config = dict(
    encoder_arch='densenet',
    model="model that answers yes/no questions on an image's attributes",
    dataset='rosettes with rotational symmetry',
    train_examples=48750,
    image_size=64,
    crop_scale_min=1,
    horizontal_flip=True,
    questions_per_image=8,
    encoder_norm='batchnorm',
    encoder_activation='elu',
    encoder_depths=[4, 9, 4],
    encoder_kernel_size=3,
    encoder_stem='deep',
    encoder_growth_rate=32,
    fusion='prefix',
    fusion_encoder_width=256,
    fusion_encoder_layers=8,
    fusion_encoder_norm='rmsnorm',
    fusion_encoder_norm_position='pre',
    fusion_encoder_activation='swiglu',
    fusion_encoder_mlp_ratio=3,
    fusion_encoder_head_dim=16,
    fusion_encoder_fused_qkv=False,
    fusion_encoder_bias='all',
    fusion_encoder_qk_norm=True,
    fusion_encoder_parallel_block=False,
    fusion_encoder_inner_norm=True,
    fusion_encoder_positions='learned',
    fusion_encoder_connector='mlp',
    init='lecun_normal',
    residual_init='zero_last',
    optimizer='soap',
    beta2=0.99,
    learning_rate=0.003,
    beta1=0.9,
    shampoo_beta=0.99,
    eps=1e-08,
    precondition_frequency=50,
    max_precond_dim=1024,
    one_sided=True,
    adamw_lr_other_params=0.00072,
    max_grad_norm=5.0,
    max_steps=10800,
    batch_size=256,
    epochs=56.7,
    lr_schedule='cosine',
    final_lr_fraction=0.1,
    warmup_steps=1080,
    weight_decay=0.2,
    adamw_weight_decay_other_params=0.05,
)
Rows from block 2 of the image encoder of a small model that answers yes/no questions on an image's attributes, named by matrix and row number. Rows with one number belong to one channel. Each number is 500 + 50 x the weight over its row's rms, rounded and kept within 0 to 999. All counts start at 0. Numbers have three digits each.
After each channel's rows are labels from the 100 images, of 14848, where the channel reaches its highest value: "colour at peak" is the nearest of a few named colours to the mean colour under the peak. Only what is clearly more common there than usual is listed. The data: rosettes with rotational symmetry.
# conv1: bottleneck pointwise conv (encoder.blocks.2.conv1.weight, 128x112x1x1), inputs 0-111
# conv2: growth 3x3 conv (encoder.blocks.2.conv2.weight, 32x128x3x3, transposed, each kernel summed), outputs 0-31

conv1.75:595470488496507473466431571515444399472577567524570538523533555450307546540587448419546501548541519471570549375589522500385463461480507578494445498572516579539531499465561482470533506399494573547438480453502533557457467517421464513482491525531518475469491481474490509507503422502542520516512553449465478472470535476459510557460438514477
conv2.75:527491447462475509472504498512507634501502577497472481418465488482518564565488343546546526484468
colour at peak: purple

conv1.70:447536439461554548507509487436514495528551444469433422483451604513556504585488512444462640465450533436355340464541581496584472481504460530435468461424546445504460503516480490458504489501432427443502510528491437431469494515462502530485554472478450417484463453496385442566371505499472499511487433513484515519476499544487533483515495443536
conv2.70:455490466592509560471614491571432476496490441504541502424481453497473401502475453480517423462427
colour at peak: blue

conv1.21:524431494495467579448548616468527532539534515606511584462490442505477454428425481473424352510531502478500500497450363479497447506459599492583505486490432500543538528458464544442499536480461495551457481431452549445431431518572509411494487494465566529453499600524495515453521558530492525432462557429531557480513532521447491539522435400573
conv2.21:478538420517502519420494545540518503563484453540510428584593414486568572415501522530448542483470
colour at peak: red

conv1.65:540556504424479454521463531459505517468504504498511491556564438559638494592509569478447477407538521480574466465449395623502421420519538424565565431491461521513430589517559486506485490514497398457515460555446503442449505474471479431468465486474461504452517585498590501486558493422463556437413584507442493517500475500506445453418555508546
conv2.65:505492478463517522492605550485520457550492511497534522322505428475477566526543464500525490556583
colour at peak: red

conv1.107:545465448475560530558542523446536406472599528495539425464480616498387555527554564490562484510524623406480504397559567532448505504453446658542447521517527554509499515454495467454542570470544550443424462422481462519469425555515450471477538472453534449473517457499452478482438426458468495472472435511501507559542468509513475495545410451494
conv2.107:464506528500427510518409476449500529516463572499562487402456534540545442582422481471482443485391
colour at peak: purple; blue

conv1.123:419467473522505481517484531547563436520668451511431514421568451558480539458536546444439412440586519548542444497547367525496468501396413470524522478551399559541554442462482444449508605437385533499523446519484464510439474488587452428467507504484521458517492487524469515502494514514528552447477562483463525503475510549531586515460487556542
conv2.123:487478463458462544467393482508530503537444570477590464493482484462597628536488529561571494531493
colour at peak: green

conv1.44:577536442426485544462512504521407465414506586418450536559569482500509463506534466412463432397533467493529405541465498498517459432499542440458476513506417505558485606457464565490493524409547330451434471531497541480439509522431501491465520613513508473538553490520459459513469492538513518432435580458490474503523537526539511582465479459603
conv2.44:490580445442494485397609478526491544499526410455509520478447538529488615521559459521471517470447
colour at peak: red

conv1.31:551531463432529603509490560435529409525566538474474424413417609515512522612488512486483581432470593371390402501463570450534510450526469530454447489486534484470477484465438450428499561509447493413456489518406435463482520480546487482529560486414502426484462476557415442475438520511533509475516490457510506557422509493493470532491456464486
conv2.31:485508460578484508467465552440419505504482502555551487376488463512484513488429459421533411516397
colour at peak: purple; blue

conv1.7:544486478490464523481517577466552470506561473565429496420554444582476451484489511448456415389529487499479372573472418480506521468466603441458432464555391579534520512426455442411480527438452433444460430478450442545427484468560491431490457453486520478544433484616419452456471512495537529494502521451520471480438476502493560517513435531565
conv2.7:522561472515452527420404524452507518558478510531579489479546426492558619485512471469595514565518
colour at peak: red

conv1.109:561516432521500529499457576406556492565562460502455529456390527544558498555437534588371454422489583398510470565507376503516432495533485532532447490449467482528459464535561468509493546547441485442533470452514488395480429422512555442494500437441468536437478534466500522500489428480473430485451515482485485571508409535456522390467438459464
conv2.109:455419472514483551493389537634478403542475532505568503486500473446482481552476533543520545560528
colour at peak: red; purple

conv1.88:494473478472553496511369521559359501472498528432478555557590467406385478494572433495549521461516484490570552468518410470504465407429499468459523526503428518540501508513496581448511562389485450510459516488511537509458527481455497548435479518472602560467518534474489507505536467514472615531471525384534527452544527589468472565476544448597
conv2.88:515497449433467499426512412534500600458480455432474453503497565499474595546567528530482530460398
colour at peak: cyan

conv1.30:613497564450482497494430547457510531440471526576501520468427441505404513581469485464522479455487513449542538453475577511476538484482630511362420479511475480434436559407451508443603508533596452492476522463495473501442571534520488510550472401490528508437519561435578483455521472367433561542488481546506505515522436495522412467530485513533
conv2.30:491523563509479485557485563498509546526502516465567475462549451480542311561515564475530465551487
colour at peak: purple

conv1.25:479499510492384504508380456416493486378524550488544533448519400510468460480528561477517541505575502489641565428488507600419474481555478587461440543487487409488458548547515544521494422520492465423514522482527476426421559512479517528477466450504495454400551543457516487564515421425457476417409503461472461489507457515504480413456476522444
conv2.25:529505460480480491523551530631529554555487497519552460412448451504490413561453492510521570520607
colour at peak: cyan

conv1.4:535520549508443598521466513459491517567467473438463448515484562509460466572499464519531542517465450385395471544441562466583498416557501382349512475417542428483484506479396456475521585403463437483430527502416563501416507473448530480537487465458551467476486513497462428458498463450493531475533489401585504458487487524457452518508476465566
conv2.4:534512465562500517444636458450487492439496391484472494441553429519492503429527469445544448484437
colour at peak: red; purple

conv1.84:469544479601411537445476486362501482462488475495473502435433435486476489456390529498423432556544500527518616439454522562453542543557512565504400486485533458469471491494509516481480426553469499438482514442536493478452527492437530498450527416496454533403540566423498489463496405450426470506423425480506422488546459464509480388446431444439
conv2.84:536485530514503501528479563609518410525525526494537471507512531521453386543441537520500564522638
colour at peak: cyan

conv1.91:673408492442413460521414555438466527411471543520519601513489385518482474459508529437486555447579461486577557491496563507467482465579559516416509501475450449464417544450531524518542443416559457513485508499497481475437518476509498505468433422461480472561444551480417525444513478470459513546474525503461499409462549424444394473462505501476
conv2.91:500537504505539394462572515463525512509518468555481499545513434531442479639463450472571542450587
colour at peak: grey; pink

conv1.95:368500486493450513539499464519587429522525412433426438465529492546630495455543545471521516492492433602443419503579504524554489503479360460437539520476528509522494401570523471526503500448464523401493486607517431479462465510551507551427430492492457465460488455410498537561498475472438563543431458425447470495473483466514527416460552497487
conv2.95:550534515510531536537474483446527482511476615498461504474463487440520639551433552464533476503617
colour at peak: green

conv1.17:486523510501539445492409467491436461435575538547525458435538395488382490545519460402511526471485596492586544381500458535459525465470522548495420513582495512470451528455515484497503460590488429464537479429502429560494545530530503523519518454581489490428520491478494364576451444417523475518464458555493408480539468447496561457491413581438
conv2.17:530556531471493522533439510566519637507512520470577475483491576486519379567493482498583536521549
colour at peak: white; pink

conv1.33:584485491520413461479432526515548448508597477558483573412455378596493531381517558484433530430542525547524587480483393514438571525477594474485443512538476537471461495487519489452463507514565513524504481465451417556440468455526489475450501427508482527520403543486404510460555452466474531575486492600560445461456470394488519499438472527480
conv2.33:539529547477512523571336525483495514507532561509567493506493463487535540545500554492575537565604
colour at peak: pink

conv1.19:554600482506516504426483575454506531512514486608593495521467399514539418477499501556441501381546538459597475465487323519466500490501568525604534426491446462544444515553487482492491471555534490537499459452467527455430463479535483457528482484513507504465439623530517523433530604443464474467470564438493591604488515470503528511531465468478
conv2.19:484475485442544519503616574478444495527484507530542536451573417409433511537570447521492434554536
colour at peak: purple

conv1.89:568494527540432492541466519441457485439580483603492498437474435504423573491452536474461485475519543475540590431510498546386511508509558533489420525505450501511453541419552550473537456470556484449508524423498502537442543522456517512461526425469532542421515543413509434449508399397428547526403434562486420440575427461468446391504455500495
conv2.89:520555511482475511580359522565562476549541514477545460470538520491516412529508562514551577542574
colour at peak: pink

conv1.6:389546494500463499515550409537511470467594435458434434461495553513556504449451469454463532552478406594389430469584605522528489581453422459395430436490549458462499433539494463443535446454474458436543453535545451521463465521487517555425505486534433430491444420475468462572430474476518544490483445508429518499419519528491576477478482520483
conv2.6:470557452524561507387515463518438461555453534465501481437437510409559557517474571531576448552492
colour at peak: green

conv1.108:551475498538474515525477547348511469474518421549508469478403573543417574492453526508433554454490574375493577425529477532427567438537486577480393499450495475532451503403482498518520501531519532457456532388495507472469494537483522505450539405481505537410462550450519490419538415391495514512478437504446502448520491418492451430518493462460
conv2.108:510537542543508531539416517568568469541532506517536452531539510521488358535508500523551582525614
colour at peak: purple; blue

conv1.28:424465511560457549520505477566509436537586459423472423486518588473497522462478475475529513574473477573392527479565588513537474529470392455370445461507533475422508346540436476539597518419449543457518473489559419485487485534462481567476462459486497416483459415489448471502460539530525588455568486521441525511403521524496538510483526519515
conv2.28:490528480522565498493467489445409441436486537541529468522425442392494582491461564442567474466425
colour at peak: green

conv1.51:479433495469466542463624484419481471583488516602418505417490469517517448524475462408486419545462488469420417490459481516530485474525610373465480514462544435464523479403467485471461495450408437497470394458456480539421429495490517454506510471553530458534489483548487399490425553521508499554523491498594456415435502513444553506560442463510
conv2.51:499542503463533598445537526469520512509576453537465547542577526557490531432450349481522521481550
colour at peak: purple

conv1.63:495488442490511547534557453480497460558523452448459396461504702517524523543470418417456504516412543393359454502493590432534448423495370446442504514421545447431492463483474494528509562426466497426485510528455480479490418515490518529505529450444478467482492438532442456466469470504507492440498519445500544555485531553483496482455449462474
conv2.63:550524503594432552429497498439473499440440481489538518459489533515474604386505455424550517440506
colour at peak: blue; purple

conv1.96:441542491582460496435421429444445472418518487465549423467502379444411539458506499520523481479572538554595585428519472555400562542561441598590415416531538482481452503524449513441506434502530397478524500469537473527468516518404478470482524482507486429424523532489476480499510486438547503427439472502473430531537479455581521426548445502471
conv2.96:582480457437507418475625504591452467499532539477510441496462523468442418574436539481500469519490
colour at peak: cyan

conv1.32:419522529573423513464490448515494521497506425403490395538507463504544521417472456488516468537457427618391557505499582490521578537533367451390416394520578534451516448554452488496527433455501383453562485562553465526443500486479466506488424487544439396479405462503477499522537533480539535479513449480511500518456495473501542485526500529496
conv2.32:598569510522572440444650523490439463493477516543512499478462508390448505485455513474527464514499
colour at peak: green; cyan

conv1.102:538563442437457618472574495461494452525500534439457460489498573477535467579471456464447420484466504430331398520419630476547480454511523437386487473434523453455483550445401486461513507467517424407447461555396465469459466488495513514505537467456460395459513477534461469486449535498508500482480540453503526550445526541489517533509457472516
conv2.102:489528527550474577372537593452469517495555497520558505425460482534480570450475469423466473582488
colour at peak: purple; red

conv1.101:462540438530469581489615444509446546542479501515445456448498531452557418472483455506462432510375509496339402580413531465562467498486515453467471470402540418444502491436480525482478515502474401400401461468401504472461497509518535485521540439476490483465465565485483444494414510493484529474477490447565482533440498582481510490594452472509
conv2.101:522497461527510602454498500502421499448563417474545483518511524493396529390471528484426555516421
colour at peak: brown

conv1.121:520464548561388474457397425443420500388534507494559511469478459468401570503443452474485485552497458528559600443482581491419519505552475571456374496481496439480436512478498526460588425442528496465496555452556520530521559500385469518492469438481536520390545528468498448482534427424499548466465519442453467448518469521507449435444446512476
conv2.121:561480476500441392452552511601552516492482445483469466462561516510494371530452570518543531513552
colour at peak: cyan

conv1.125:598460510421446598501450671450571467534543536576463516456467512564512485580479510465458471459516483343459453544486443463496460428564620472440484523490469508495467520465466467489470561438509517503476454411406501452357424481504498445496512457496534486528476533561440481451480490511511511499510530467550459457457505469461487488508440395521
conv2.125:504579505552486558475502600486554491515463520554514536494556370507555507506511432446553486546605
colour at peak: purple; red

conv1.58:555483524460485490448528631435549500530533500584456613486481428566478452530436498462440435474541514453513512539465370496509406468486631415584485497454451525466428549480565511422433504452482470533462451451428531453448439402507511404497464467544541564502453581511538507539487492491503452458442529494562499445501457486444493454470429458552
conv2.58:506470507494502584484455575594465476629506544512526505559559387537489465548518438537492550503533
colour at peak: purple; red

conv1.110:566555463459554527407413564482399556457484599555589554555518373469462440542538454486499492415578504495646479475479396500492510469480538522564516498526367500540462513533441554447526507508526466524423455423464568527450514531544537488560496519499538534443560538471497480444460546459487514496444538453484537543564508508533531552557407497532
conv2.110:488466433401507437458580521495494594502504473449530500404517507448479559545599478499487467544417
colour at peak: grey

conv1.8:377486528497470512486501409495541517539441415419480449525512442565650443442554488496544490495449438588455467576494482505567457509513336444411552507461549489480508435543519530582501482541526453432484534556561422522503500505565478556488451459465438478440480467408526577492517534468426512540436486390522478545483499474519514471535526448483
conv2.8:519522564524570504614553473423518557422458529468435550483453488419498593480488501479457436465534
colour at peak: green

conv1.118:508506468468450586534526506453483540614524538573436514425467533482574454542483497541463567489435532414434458624407433437548446506562482417520473494413530386435421451480503453445511514477460485442442545488401511451493447449523588457525480437448523485486415524502481455446444473461473525503459484434615443490446484530499432472515468480471
conv2.118:532456451521512498493463485466416429474507435519479525443504462454402545371486516512430458473401
colour at peak: red